From a checkpoint of a small segmentation model: activation relu.
Rows from block 11, named by matrix and row number. Each number is 200 + 20 x the weight over its row's rms, rounded and kept within 0 to 999. All counts start at 0. After the name is the row's rms in percent of the matrix's.
# convs0: first 3x3 conv (model.decb.0.0.convs.0.weight, 192x384x3x3), inputs 322-328, a 3x3 kernel for each
convs0.27,117,190,228,222,181,188,204,211,171,183,208,226,225,203,233,221,210,205,198,174,201,216,222,170,217,229,199,215,230,203,215,189,176,191,220,214,224,189,211,197,190,221,198,214,227,173,207,216,193,215,179,173,227,182,194,199,201,219,190,214,245,199,222,206
convs0.28,102,148,208,208,170,226,201,201,169,144,200,214,223,215,214,220,214,212,211,198,185,183,197,181,197,201,186,247,205,199,211,198,215,195,242,217,163,200,182,172,187,173,184,174,145,182,185,227,215,190,222,177,171,193,218,187,198,176,178,169,190,210,163,185
convs0.29,114,213,196,202,186,237,207,169,199,227,177,157,158,172,134,155,178,164,188,211,185,175,186,148,144,179,183,143,185,214,210,201,216,197,174,188,174,199,211,193,211,212,207,187,204,181,195,202,191,189,192,195,171,195,209,225,247,218,235,242,234,198,211,193
convs0.30,104,165,207,206,188,189,182,196,205,226,222,218,238,191,218,251,166,206,225,180,204,155,196,190,200,173,209,175,196,174,176,210,195,201,216,183,210,154,192,210,197,236,164,184,247,235,191,208,174,204,200,165,157,204,178,218,216,201,185,156,197,178,190,187
convs0.31,131,199,198,207,205,220,201,210,210,180,210,205,218,208,201,205,217,206,210,221,194,212,226,195,204,210,191,200,194,187,206,198,188,217,189,168,190,195,196,181,214,208,197,217,209,208,202,194,196,212,193,174,205,173,180,166,204,199,194,213,218,197,206,209
convs0.32,110,203,193,188,204,182,202,192,149,159,179,185,205,181,187,217,189,192,211,170,211,192,229,205,149,191,179,170,199,187,182,188,219,168,188,210,159,191,228,228,218,213,227,198,168,196,183,194,193,211,199,136,210,222,150,192,190,243,197,221,275,199,180,208
convs0.33,106,147,176,190,149,237,216,154,181,200,185,209,216,214,225,220,235,241,225,197,196,189,209,166,193,193,190,240,174,202,217,188,175,205,219,179,153,198,195,203,210,216,196,220,202,158,181,202,180,169,179,154,145,139,165,193,217,210,186,203,198,204,180,206
convs0.34,031,151,134,204,136,139,201,177,159,178,203,186,195,192,207,187,199,211,203,199,215,183,227,182,185,182,176,188,204,198,182,199,159,192,188,196,208,195,186,211,207,184,182,207,202,190,224,206,182,214,190,198,187,181,176,189,221,209,199,159,187,186,193,179
convs0.35,104,173,198,185,171,181,194,189,159,181,215,202,169,197,210,174,194,210,186,218,177,180,199,182,214,213,184,195,212,195,151,196,218,165,207,207,153,172,185,163,196,225,179,184,196,179,188,214,156,182,235,192,210,197,192,200,199,159,234,202,174,204,219,182
convs0.36,104,187,213,180,189,184,173,175,178,170,211,214,220,205,214,225,198,223,234,210,154,202,174,190,184,191,210,227,162,169,159,216,164,152,208,172,203,231,183,195,214,202,175,210,199,184,262,192,203,206,227,217,200,216,203,175,194,186,187,213,180,168,152,176
convs0.37,076,140,136,150,140,231,204,145,203,176,206,205,194,195,181,196,209,187,191,205,191,177,191,210,182,190,187,251,138,175,183,219,183,220,195,167,155,229,241,264,219,160,212,208,222,197,189,227,201,212,186,198,221,227,193,193,218,194,189,172,200,173,209,209
convs0.38,098,211,222,202,200,206,206,179,206,203,178,178,144,161,187,146,167,181,157,203,184,196,185,176,177,219,190,166,211,171,179,213,200,175,164,199,165,181,201,161,173,167,200,172,185,180,236,213,187,235,202,179,218,160,184,179,187,187,225,215,221,217,211,230
convs0.39,095,201,182,174,156,165,223,194,230,200,239,223,221,239,223,200,236,213,202,218,174,193,176,200,199,170,185,190,200,211,183,164,199,187,187,174,172,191,235,230,240,220,227,237,230,263,195,189,172,198,252,261,229,242,239,196,194,206,215,204,186,223,200,242
convs0.40,094,217,212,192,186,231,234,190,194,212,135,156,154,155,170,183,150,184,170,205,187,171,223,231,165,179,232,218,201,193,152,207,233,184,239,224,197,158,186,166,206,270,238,201,179,182,180,193,186,221,164,147,196,166,199,164,166,182,180,225,228,221,212,191
convs0.41,115,195,210,201,206,192,176,200,180,203,229,215,215,207,206,224,204,213,225,224,183,156,197,210,167,205,210,166,165,187,228,170,155,179,189,181,219,217,182,173,153,166,168,212,227,211,212,215,173,188,170,144,229,218,157,216,225,201,158,157,200,192,205,215
convs0.42,122,214,216,231,200,192,191,209,217,187,210,195,208,190,180,198,188,180,206,185,191,176,207,191,183,165,199,172,176,208,186,195,215,186,167,210,161,232,228,205,223,209,179,222,201,207,212,197,180,230,214,182,221,186,172,167,206,211,201,233,235,199,218,214
convs0.43,096,174,216,208,168,207,175,187,197,184,184,198,214,172,174,192,160,159,175,189,180,200,184,145,139,169,190,184,242,204,172,205,157,175,208,172,186,193,237,212,197,229,192,196,215,208,196,206,154,259,194,210,205,176,196,204,214,222,197,235,210,196,233,191
convs0.44,118,187,144,177,198,190,188,193,211,198,124,157,145,151,173,149,146,148,156,198,206,237,189,218,201,179,199,198,179,190,215,195,198,207,178,182,172,198,176,188,232,224,190,197,196,185,177,198,215,167,191,227,183,183,227,220,204,196,185,211,195,190,200,192
convs0.45,100,213,198,199,176,198,181,149,206,209,155,160,166,181,182,194,153,147,170,197,188,172,195,165,152,189,178,192,183,198,177,176,208,203,204,197,205,175,176,162,209,221,209,194,215,192,193,189,228,191,183,183,186,184,187,187,184,198,181,210,207,180,196,207
convs0.46,132,187,189,211,195,192,195,206,190,191,238,229,226,227,214,219,230,218,225,186,195,208,195,192,214,192,185,198,196,207,181,182,207,197,183,189,169,215,207,212,222,209,220,212,205,229,184,186,185,192,205,208,171,201,200,182,209,189,210,216,195,191,193,181
convs0.47,075,173,210,174,132,180,170,186,181,183,223,219,225,242,234,196,261,228,217,196,234,192,227,168,205,175,143,158,230,168,166,219,158,205,219,179,228,207,191,201,208,199,140,201,217,171,208,165,167,250,190,161,231,187,183,192,212,186,194,196,241,183,237,220
convs0.48,113,198,173,172,219,203,179,184,189,180,143,165,181,155,162,175,134,141,162,242,156,208,217,208,197,229,202,179,175,198,201,209,188,217,203,173,183,195,171,175,226,163,157,202,197,140,214,191,189,200,175,198,179,215,201,186,213,184,223,193,190,176,172,216
convs0.49,111,192,203,199,192,182,218,192,180,228,208,223,214,235,227,193,214,209,180,165,201,194,200,194,154,209,162,176,219,169,170,184,194,178,166,228,186,204,236,227,244,236,212,206,189,204,206,170,179,194,169,175,160,182,201,255,217,203,275,234,215,255,173,181
convs0.50,117,203,227,182,202,210,193,191,179,177,224,230,212,230,237,205,237,223,203,221,231,196,218,181,156,227,205,160,189,208,186,209,195,217,202,217,224,232,213,205,208,221,203,221,191,172,202,187,172,197,189,176,204,197,183,179,200,178,199,189,197,174,168,202
convs0.51,088,184,251,171,218,373,206,200,219,197,221,189,209,201,188,212,196,192,198,184,188,201,204,158,177,184,212,187,207,198,239,219,182,211,203,198,181,234,213,222,219,204,215,209,217,218,199,201,208,207,212,176,208,175,179,198,198,216,193,198,203,178,191,221
convs0.52,013,184,146,185,140,149,183,183,231,199,181,194,198,176,191,187,196,186,172,196,188,195,164,190,185,176,191,182,220,174,168,250,135,205,200,149,238,174,232,189,175,207,187,176,187,182,226,196,181,208,228,185,189,220,163,224,175,181,187,178,189,166,205,202
convs0.53,114,184,198,188,203,228,185,184,203,173,222,217,202,220,214,210,212,212,207,173,177,177,185,198,187,160,198,203,174,178,223,205,206,256,243,191,184,183,190,202,201,177,168,155,133,200,188,206,202,176,191,224,201,219,221,214,191,195,172,172,200,163,190,184
convs0.54,095,152,205,181,162,232,217,154,163,168,211,211,206,221,211,194,222,216,205,188,180,179,167,181,205,165,211,237,163,185,222,172,201,233,198,182,194,207,198,185,188,182,176,164,192,170,153,199,201,172,183,209,152,154,203,188,183,212,179,189,196,173,186,205
convs0.55,086,180,222,158,210,247,179,175,168,137,198,184,204,193,170,205,185,200,210,190,200,173,209,182,205,189,228,246,196,230,220,216,153,225,217,206,184,235,223,239,161,172,189,150,147,204,192,177,218,184,206,187,198,205,216,246,212,214,206,201,206,190,205,199
convs0.56,100,210,220,176,199,218,168,196,179,179,203,212,206,207,207,195,195,210,208,184,175,211,171,203,212,173,223,191,202,201,269,198,161,207,189,235,201,210,186,178,193,198,185,178,204,233,184,180,212,166,149,209,159,196,216,236,205,192,153,217,182,184,192,184
convs0.57,118,186,183,203,223,171,193,176,194,201,198,193,196,199,188,219,209,197,196,206,188,205,159,198,193,182,167,190,197,197,185,196,200,185,203,213,236,192,190,225,169,189,267,195,179,224,204,211,256,181,234,247,197,190,174,184,157,203,207,145,186,160,189,227
convs0.58,137,183,220,240,191,199,192,173,182,192,212,194,211,207,197,207,219,213,220,171,184,193,202,204,228,203,184,193,193,210,201,213,194,217,199,203,210,197,157,189,180,159,193,194,209,213,175,200,172,204,217,205,187,196,202,184,198,192,181,184,190,192,181,187
convs0.59,092,198,236,185,192,240,184,162,150,160,205,201,227,189,184,202,181,190,212,165,208,180,188,192,219,181,233,235,196,208,245,207,158,205,207,195,173,217,190,169,184,165,194,191,202,231,169,187,237,210,185,194,197,171,181,192,203,187,192,210,217,174,193,198
convs0.60,110,155,207,201,197,229,192,217,238,205,201,212,209,197,204,197,182,196,194,200,196,230,201,212,219,210,190,228,206,179,210,198,215,228,195,200,189,193,185,187,210,192,173,181,204,191,171,173,190,187,202,197,183,178,217,144,190,178,204,223,205,203,190,153
convs0.61,085,164,147,182,154,157,215,171,174,170,195,180,192,197,202,211,208,213,207,182,198,179,208,185,168,168,209,200,203,161,174,192,202,191,173,183,203,197,234,231,230,158,203,196,177,181,195,229,206,203,198,193,213,183,203,203,163,230,198,215,205,190,178,183
convs0.62,106,184,207,191,170,198,179,218,151,175,224,221,218,224,226,228,222,231,226,198,209,204,193,186,213,167,185,188,206,207,208,217,208,185,221,224,141,222,220,187,231,206,172,206,176,201,204,212,220,183,216,249,166,199,242,216,217,166,220,250,124,225,233,165
convs0.63,085,154,179,157,195,251,201,183,212,145,222,223,222,211,217,211,214,217,209,208,174,208,194,193,192,181,201,258,159,176,205,200,184,259,221,186,192,231,231,255,192,190,176,228,186,192,231,174,199,212,151,187,207,188,183,197,240,194,171,159,184,166,207,213
convs0.64,096,195,219,252,182,210,222,226,176,224,222,220,218,187,182,184,133,152,175,213,157,172,193,187,208,188,192,196,231,223,202,220,167,172,181,135,194,222,208,193,201,190,169,162,208,190,188,153,170,173,188,232,174,241,206,213,217,198,201,210,229,210,216,224
convs0.65,110,187,233,215,185,193,216,185,192,214,174,192,228,134,151,213,156,169,226,203,198,211,210,211,205,216,195,206,179,228,179,200,213,216,172,199,164,210,181,220,197,184,173,184,194,189,190,168,204,179,184,198,170,159,180,203,188,147,189,206,175,184,211,176
convs0.66,116,202,210,203,199,202,190,194,193,185,213,221,223,213,231,239,222,237,227,171,199,194,183,203,191,192,218,193,186,200,181,215,182,183,180,211,208,197,172,194,205,213,208,200,226,199,214,233,225,236,242,238,208,223,180,205,189,148,196,192,150,162,198,156
convs0.67,109,213,213,210,216,242,205,185,191,203,188,189,161,170,175,162,186,183,141,203,215,206,165,215,182,212,198,190,222,199,166,214,194,168,216,213,157,197,188,193,176,232,249,171,184,179,219,222,198,228,266,207,217,194,190,202,166,196,232,183,199,213,209,195
convs0.68,110,203,193,198,180,231,219,171,221,210,183,174,174,167,167,169,186,171,159,181,154,170,151,158,135,150,166,154,200,222,211,203,222,197,166,211,177,164,212,172,188,202,203,202,219,206,212,181,201,238,184,184,184,185,199,217,215,217,205,232,215,192,246,216
convs0.69,092,203,191,217,173,193,236,173,192,211,187,236,245,179,225,234,203,209,199,193,189,190,160,199,174,166,166,197,223,196,180,189,219,186,181,222,209,174,200,221,138,226,260,231,206,175,164,199,197,225,214,155,165,131,183,163,174,165,148,200,176,194,212,219
convs0.70,112,206,231,237,180,198,192,195,195,200,229,197,203,193,136,164,180,133,180,181,180,203,168,195,208,185,210,200,202,198,230,213,204,215,203,188,196,194,178,171,192,172,181,169,183,174,174,164,174,201,204,183,176,202,179,226,232,236,200,210,224,208,223,224
convs0.71,114,202,190,164,174,191,199,203,222,192,206,202,209,190,197,218,204,232,228,177,183,173,207,215,153,200,200,183,212,245,201,186,187,159,190,172,163,195,178,157,181,160,182,191,248,218,238,192,167,185,227,175,203,220,182,180,229,191,175,176,168,185,197,198
convs0.72,097,195,193,163,182,200,195,210,215,201,186,205,180,183,198,179,184,175,164,215,222,192,207,226,184,244,185,197,237,179,173,189,200,173,201,264,190,176,251,157,167,215,204,181,204,162,202,190,182,201,184,180,217,151,189,218,184,165,196,213,185,198,257,179
convs0.73,113,181,201,200,181,202,200,175,171,206,207,199,215,163,185,221,200,215,226,189,206,205,178,203,217,192,181,204,192,199,182,203,212,199,172,205,214,211,193,234,198,180,222,198,175,213,191,167,239,205,220,254,184,176,218,187,193,159,201,207,168,190,214,187
convs0.74,115,194,216,191,193,237,207,199,198,204,170,178,150,161,195,164,177,184,148,226,237,187,187,207,235,164,172,192,174,206,195,181,186,200,205,208,171,159,208,178,176,210,188,180,197,165,214,193,204,246,225,237,233,200,214,207,210,183,228,216,118,220,239,145
convs0.75,090,223,222,172,191,178,143,170,196,157,179,171,171,181,150,163,181,166,172,172,211,180,166,215,198,194,238,152,172,194,231,136,228,197,159,173,163,179,218,152,193,183,179,165,196,202,192,169,193,176,219,224,207,214,222,190,204,208,215,194,173,192,218,185
convs0.76,107,184,213,187,173,228,197,160,202,229,165,187,190,175,181,180,146,179,179,188,214,157,208,208,214,201,184,189,200,198,201,198,208,209,218,223,217,199,230,205,212,204,187,187,189,180,187,198,185,174,166,191,167,178,190,189,180,209,169,191,186,194,183,204
convs0.77,113,174,192,207,196,196,174,188,157,176,199,206,191,161,204,199,182,175,188,189,240,217,183,170,187,232,197,173,199,191,193,169,200,179,206,211,190,176,231,183,193,209,174,213,194,184,207,234,189,206,195,164,196,151,195,194,206,214,201,233,171,199,244,197
convs0.78,119,207,183,187,204,222,219,188,190,200,204,187,180,203,199,197,207,212,221,222,197,231,166,218,239,161,148,177,188,181,146,200,202,178,229,192,187,211,167,218,186,187,225,194,180,200,197,212,242,180,205,248,189,184,193,191,146,174,209,178,164,137,189,193
convs0.79,105,227,212,212,207,192,169,196,202,191,177,176,205,184,172,201,186,203,225,159,198,173,202,211,186,171,219,184,175,191,185,205,221,200,163,176,177,222,187,180,232,171,174,195,171,186,210,188,204,212,208,182,217,182,185,195,201,185,192,218,209,202,207,139
convs0.80,111,186,199,208,200,197,183,204,171,185,230,209,216,219,204,225,230,227,238,205,201,188,204,190,207,206,186,222,195,228,162,187,208,187,191,190,170,205,196,219,200,225,244,194,210,221,192,224,237,215,220,260,196,217,222,199,198,156,208,215,150,184,211,170
convs0.81,032,172,184,153,183,159,209,182,159,225,187,199,200,202,205,219,204,215,197,204,186,184,197,168,178,181,168,170,219,201,177,186,170,183,196,175,185,180,213,208,216,192,202,207,184,196,207,192,188,203,183,157,203,196,169,215,202,199,214,242,233,212,180,186
convs0.82,066,141,132,153,150,213,165,162,228,186,212,209,213,213,178,189,196,166,187,186,191,190,184,185,191,171,177,197,155,183,188,169,189,248,191,152,234,214,242,244,203,153,189,188,165,171,203,193,221,197,203,210,213,164,199,202,216,193,203,170,163,191,198,182
convs0.83,101,189,193,184,208,218,193,190,201,186,146,176,155,148,168,161,145,155,151,185,216,189,215,226,202,227,235,224,191,198,176,189,208,179,190,179,162,186,231,177,162,249,188,165,176,145,160,167,186,179,184,193,202,204,213,162,183,155,159,228,131,192,205,122
convs0.84,033,156,152,159,187,159,155,194,193,176,215,186,198,183,189,221,176,181,204,222,188,185,203,149,155,188,178,196,201,185,174,214,201,201,193,176,244,198,210,194,189,203,215,154,167,193,217,223,206,220,204,198,212,180,177,222,159,199,202,186,154,206,190,193
convs0.85,095,184,190,191,192,202,209,165,225,221,204,183,172,201,170,164,226,179,160,178,165,170,162,166,199,186,196,159,187,214,187,230,208,204,150,192,202,207,214,215,215,230,196,206,178,155,187,178,186,194,234,186,194,270,181,210,209,190,226,217,171,206,210,141
convs0.86,096,222,222,175,182,199,180,163,164,217,166,178,195,167,172,185,167,187,199,203,170,153,191,194,191,195,190,161,218,235,225,195,232,203,169,209,202,179,205,165,167,196,213,170,216,219,189,220,184,181,202,195,202,204,179,204,225,208,175,220,206,171,205,217
convs0.87,111,194,202,194,179,170,182,185,181,208,217,194,202,196,184,187,220,177,172,220,214,179,189,200,176,191,171,169,203,208,194,216,208,197,210,201,203,166,178,225,172,198,243,182,185,216,182,214,235,216,251,211,196,205,160,184,147,164,186,176,201,200,225,230
convs0.88,112,182,195,154,189,214,208,166,199,198,180,188,201,173,176,185,178,187,146,194,211,191,174,198,194,211,193,152,207,233,209,198,204,203,185,185,190,175,198,198,178,155,202,182,192,199,186,219,220,202,241,254,192,209,184,225,197,187,214,168,148,188,181,197
convs0.89,115,178,186,186,197,223,198,191,197,179,209,190,161,207,206,196,207,229,216,176,184,199,164,194,220,204,182,218,200,232,183,191,174,206,191,202,174,180,175,188,195,193,216,190,214,183,162,162,214,179,174,184,176,156,203,189,176,183,157,173,210,167,157,210
convs0.90,081,138,133,155,140,212,192,167,224,214,178,173,171,174,154,157,161,145,148,205,188,194,188,175,173,171,174,168,216,186,185,220,190,238,223,208,216,212,237,218,210,223,175,194,181,140,188,214,190,207,188,194,223,193,192,194,207,193,217,210,196,195,201,189
convs0.91,117,197,239,205,167,228,199,206,173,198,197,208,212,191,208,200,201,190,191,214,192,146,187,164,162,197,185,162,230,188,157,200,184,160,219,261,223,188,266,226,191,243,193,216,201,186,197,224,183,209,185,139,213,162,162,179,217,212,152,221,198,221,239,207
convs0.92,079,196,194,193,190,191,206,208,164,163,181,182,178,201,198,206,235,230,233,201,180,176,214,171,250,242,193,211,233,202,188,263,186,193,225,194,173,204,196,207,199,189,195,199,150,168,180,208,181,184,152,159,242,180,148,173,170,181,191,220,221,138,164,250
convs0.93,095,204,199,199,202,228,207,188,225,198,149,168,194,157,169,191,121,135,180,176,214,194,207,184,175,170,182,190,177,196,218,193,250,249,167,183,196,182,206,179,204,233,186,177,188,184,166,183,196,229,201,170,179,168,174,175,209,239,218,280,288,239,243,236
convs0.94,087,138,171,144,176,249,179,166,229,196,249,237,220,227,219,228,222,208,214,182,158,177,209,173,181,198,206,264,158,199,186,196,183,229,204,171,179,270,218,226,241,173,175,196,183,151,202,226,207,213,201,205,216,212,192,189,219,146,190,202,167,204,209,204
convs0.95,096,164,172,188,211,206,184,192,198,232,250,243,230,229,227,222,223,230,219,239,202,186,231,200,185,214,195,184,194,203,168,216,191,183,194,193,190,218,240,204,226,241,202,219,237,205,211,210,168,193,181,151,194,159,185,177,142,163,189,179,178,198,201,190
convs0.96,082,169,255,205,181,293,207,182,161,162,231,192,202,200,193,212,206,208,223,182,207,177,192,171,199,223,218,262,216,203,258,219,190,180,208,209,176,224,186,194,188,209,193,191,179,207,199,175,195,185,190,159,199,188,157,203,203,161,171,175,170,167,178,176
convs0.97,097,172,198,185,203,189,183,181,224,192,172,191,211,171,203,224,183,187,203,217,217,194,228,198,179,169,152,141,208,193,168,184,198,202,168,213,180,164,212,183,224,228,178,193,204,203,184,227,153,211,174,159,220,184,161,152,164,208,159,234,202,226,256,228
convs0.98,070,190,187,191,202,177,166,196,176,175,185,198,223,159,149,169,161,150,173,185,175,196,165,176,189,181,181,167,216,220,257,209,160,218,171,136,181,167,150,159,149,175,204,159,189,189,179,178,247,186,226,259,204,211,199,232,181,200,204,200,197,196,216,196
convs0.99,096,199,220,163,210,206,176,208,180,197,197,205,192,209,222,191,223,224,186,204,237,208,213,204,176,201,150,188,172,195,190,212,180,162,213,176,206,245,206,178,244,243,198,180,159,192,224,211,226,222,202,219,221,187,179,258,233,143,270,259,136,196,185,216
convs0.100,113,212,209,183,187,216,225,177,192,203,209,224,204,154,205,209,156,176,198,182,208,226,166,206,204,199,187,193,215,224,190,212,200,180,210,241,180,188,198,161,217,225,237,197,205,224,211,184,204,191,206,196,171,169,165,207,185,180,172,189,184,182,206,217
convs0.101,104,160,185,145,174,213,200,180,170,184,202,198,160,214,204,204,197,197,229,192,193,189,219,233,201,164,192,146,221,185,182,217,177,174,207,212,188,168,208,221,187,252,214,169,176,192,209,193,195,211,191,175,244,197,222,179,126,196,167,218,189,171,210,184
convs0.102,106,210,203,193,200,212,211,169,180,215,157,176,139,179,190,165,167,167,146,214,200,226,220,206,194,219,210,224,193,194,196,195,202,182,204,246,176,200,198,179,186,207,183,190,170,195,184,201,183,168,170,175,186,198,205,197,189,201,195,206,204,165,186,180
convs0.103,093,158,188,206,190,235,221,189,193,169,198,202,203,205,195,194,197,198,178,183,190,185,202,191,210,193,195,236,147,193,202,230,198,231,220,163,163,218,207,200,210,175,189,177,187,177,200,191,177,247,227,182,203,180,175,210,199,176,217,192,191,214,212,203
convs0.104,114,229,222,221,195,207,187,186,240,219,229,226,231,223,214,213,214,224,221,196,186,185,191,209,215,197,207,222,188,214,209,190,185,169,226,174,180,209,182,194,209,177,188,207,236,232,225,215,177,201,220,227,215,252,214,207,214,196,162,182,146,158,188,184
convs0.105,113,202,190,173,224,196,179,194,193,194,136,146,146,159,176,173,179,196,184,201,202,202,178,193,238,201,148,176,182,194,190,203,204,164,196,192,233,164,175,175,161,185,199,175,132,217,197,220,212,174,234,284,196,208,225,191,179,190,229,178,142,194,196,171
convs0.106,080,210,180,172,204,171,171,208,212,200,216,248,269,183,211,224,162,195,195,193,200,205,162,201,203,177,199,165,209,161,169,203,178,162,178,151,171,198,171,199,189,186,212,182,222,217,216,166,182,162,170,203,176,220,198,205,164,131,195,181,143,218,200,187
convs0.107,116,209,192,209,177,189,230,211,219,207,221,208,212,188,174,187,166,142,184,211,196,191,199,205,180,170,160,189,206,224,207,203,211,176,198,221,190,173,213,212,205,217,203,201,201,198,190,190,211,194,193,191,161,193,189,195,207,228,183,202,232,189,214,207
convs0.108,119,198,177,189,196,173,188,206,195,172,230,239,213,204,219,211,208,214,193,202,190,199,187,181,227,227,211,193,192,188,202,200,211,202,196,199,245,178,185,205,184,196,243,200,201,191,207,219,235,218,252,278,232,242,219,202,191,167,223,159,128,177,181,153
convs0.109,044,182,163,183,156,169,171,178,165,183,190,202,207,216,224,222,211,215,203,215,201,201,191,199,171,160,171,174,220,201,179,165,166,175,177,223,217,199,193,175,193,184,213,199,194,189,238,238,224,176,197,176,168,233,203,228,207,181,203,209,173,224,216,201
convs0.110,100,210,212,204,196,238,196,160,214,179,191,196,189,209,210,199,217,213,197,176,190,183,188,213,191,176,192,190,211,203,178,165,200,224,199,177,207,164,189,184,198,211,212,202,199,176,179,222,155,213,173,184,216,156,171,196,174,213,193,202,250,196,226,209
convs0.111,111,163,148,142,169,202,216,161,196,215,165,204,211,197,214,215,188,201,196,172,187,216,204,185,157,194,171,192,159,170,174,199,183,233,197,185,178,201,208,208,209,198,140,169,216,141,203,186,221,224,202,209,157,152,197,189,191,203,190,197,187,190,189,158
convs0.112,102,200,194,192,157,201,197,191,165,201,195,187,165,180,196,188,156,145,144,208,165,188,219,200,162,196,181,155,206,182,156,185,190,155,193,230,196,209,203,163,171,227,218,185,198,188,188,183,185,182,192,183,179,131,179,211,189,173,199,184,166,169,215,190
convs0.113,106,191,221,198,201,211,202,213,196,187,251,239,251,244,228,233,251,234,243,205,188,207,210,187,220,203,200,225,165,180,221,184,177,215,172,166,182,199,215,209,223,223,213,228,236,235,204,191,193,199,197,206,176,181,187,185,202,194,186,216,202,195,203,203
convs0.114,111,211,205,218,161,198,217,176,144,219,171,170,156,194,183,179,182,176,166,199,156,217,169,162,209,185,181,187,210,170,173,213,187,164,181,219,219,206,192,205,199,207,215,190,190,195,190,167,170,176,185,199,186,180,188,170,195,182,204,208,206,177,206,208
convs0.115,105,185,193,189,240,236,182,200,180,192,203,201,191,210,211,190,196,167,162,210,206,191,165,189,186,192,205,167,182,219,194,211,191,184,182,170,180,212,200,198,196,243,210,187,170,166,212,201,153,219,144,167,185,178,177,190,209,220,206,241,215,217,208,203
convs0.116,115,205,171,198,220,208,214,192,180,204,205,208,223,213,190,177,218,202,185,224,213,173,200,185,182,191,190,215,201,185,218,217,225,225,179,211,183,220,208,205,234,209,186,224,188,202,187,203,204,187,191,177,187,190,182,203,195,189,193,206,214,193,174,183
convs0.117,101,198,184,209,178,174,202,206,197,221,182,200,214,181,222,213,195,216,195,175,172,167,191,211,170,203,210,183,193,167,157,183,159,159,232,220,192,187,240,205,203,254,228,195,220,212,174,207,168,166,198,186,192,175,164,217,215,197,211,215,195,200,215,204
convs0.118,117,203,218,225,186,203,208,193,211,226,230,196,193,208,174,182,216,195,199,208,154,175,211,160,180,213,188,172,217,215,231,224,200,202,191,202,190,190,209,221,209,214,207,224,226,206,208,192,157,187,187,182,174,194,196,209,236,226,203,231,231,192,209,206
convs0.119,089,166,222,181,204,220,176,190,195,155,245,219,194,216,210,207,201,210,247,189,141,192,183,206,228,209,198,207,194,175,194,196,183,174,182,184,172,200,180,154,213,204,208,165,189,197,183,213,164,178,171,182,212,173,223,182,187,193,198,195,169,185,156,169
convs0.120,118,204,188,154,207,208,159,189,220,225,207,196,192,219,231,201,217,232,207,195,199,175,190,203,217,211,207,237,197,196,200,205,210,198,205,171,190,179,193,205,211,224,176,218,226,206,225,203,200,215,202,178,186,169,187,189,210,205,183,182,193,201,177,193
convs0.121,107,186,185,194,165,188,166,177,212,184,203,175,177,201,185,183,189,196,198,156,200,210,158,205,211,182,178,177,206,247,168,192,206,196,188,200,139,194,206,200,215,195,171,210,217,215,190,237,211,213,200,207,231,207,190,201,216,179,173,228,146,200,247,226
convs0.122,100,207,227,182,201,190,138,175,150,179,219,214,200,206,209,187,196,200,207,222,146,187,201,192,226,187,212,215,181,197,257,212,183,173,200,178,166,227,183,192,200,180,215,195,211,285,187,234,196,196,186,213,184,250,228,199,195,163,176,217,181,189,190,173
convs0.123,088,194,208,192,193,187,189,187,170,139,234,231,209,219,228,239,221,236,242,164,198,208,189,172,192,184,172,181,154,216,180,160,173,161,181,206,159,221,236,263,177,216,216,187,167,195,208,248,207,203,231,218,202,183,199,198,208,204,179,221,214,196,175,145
convs0.124,107,202,239,203,170,223,257,160,176,209,196,201,187,210,237,201,185,172,175,179,195,192,191,206,176,180,169,203,170,176,162,206,212,191,237,247,182,179,202,209,182,210,184,195,169,203,150,172,145,211,209,176,222,204,216,179,163,191,183,209,207,196,230,220
convs0.125,018,179,165,204,166,134,188,188,179,203,213,208,221,183,191,203,206,204,198,197,200,208,174,194,185,194,195,181,226,152,209,215,203,180,218,176,198,196,226,215,188,204,196,206,202,199,195,179,161,193,181,181,188,159,164,186,198,185,195,167,231,224,197,215
convs0.126,088,190,215,228,201,172,177,220,211,183,199,191,202,174,191,191,140,181,224,186,203,207,190,215,196,174,186,160,194,208,164,172,228,165,139,199,186,178,242,198,180,197,189,158,190,198,233,219,180,182,213,185,189,195,184,213,203,216,173,207,186,178,203,183
convs0.127,095,202,193,191,207,211,207,206,209,217,199,202,174,226,213,180,231,222,189,245,185,216,200,195,206,211,185,178,211,193,213,200,175,180,182,170,193,196,208,201,214,211,214,205,192,197,174,167,189,179,152,182,214,173,189,221,173,192,204,199,172,182,186,210
convs0.128,116,192,216,207,186,175,195,199,193,209,182,184,220,179,190,221,210,208,230,185,208,162,169,167,160,197,188,173,238,202,154,212,228,194,218,204,192,234,266,208,221,232,205,201,196,192,219,238,206,187,181,137,181,184,174,223,233,221,195,231,195,186,224,206
convs0.129,091,202,207,191,179,324,255,175,214,209,225,202,198,202,183,181,197,186,187,190,215,188,192,223,148,206,179,202,207,194,221,224,176,239,213,210,160,236,233,254,215,225,194,226,231,190,203,228,194,223,206,191,237,220,155,222,204,196,214,201,198,236,209,207
convs0.130,116,193,219,228,205,195,199,205,185,184,202,196,224,199,185,180,187,182,188,212,196,177,237,216,193,202,222,202,206,197,209,203,215,187,194,187,175,251,229,193,217,202,172,177,172,176,212,199,170,201,162,160,211,210,190,213,213,189,206,217,193,185,193,176
convs0.131,106,188,212,186,221,227,161,183,184,184,210,180,182,192,193,181,181,197,196,195,191,146,199,191,174,172,195,199,185,182,174,217,210,241,173,179,132,208,194,190,216,200,182,206,205,190,186,180,162,241,214,208,186,190,210,217,192,178,199,231,243,230,223,235
convs0.132,100,197,188,225,187,177,192,174,189,181,191,160,157,195,193,192,185,168,177,191,174,173,170,172,180,158,164,169,189,181,172,203,244,212,212,209,194,189,187,155,205,216,190,168,198,187,184,198,187,200,187,189,199,158,193,194,164,188,216,239,226,203,230,190
convs0.133,110,193,199,195,193,187,179,164,225,214,224,224,195,241,220,173,237,224,219,204,200,216,196,147,183,229,213,198,186,184,227,196,191,254,196,183,180,221,205,212,234,200,229,209,197,212,204,192,208,200,161,179,200,174,182,178,203,184,230,237,234,188,196,211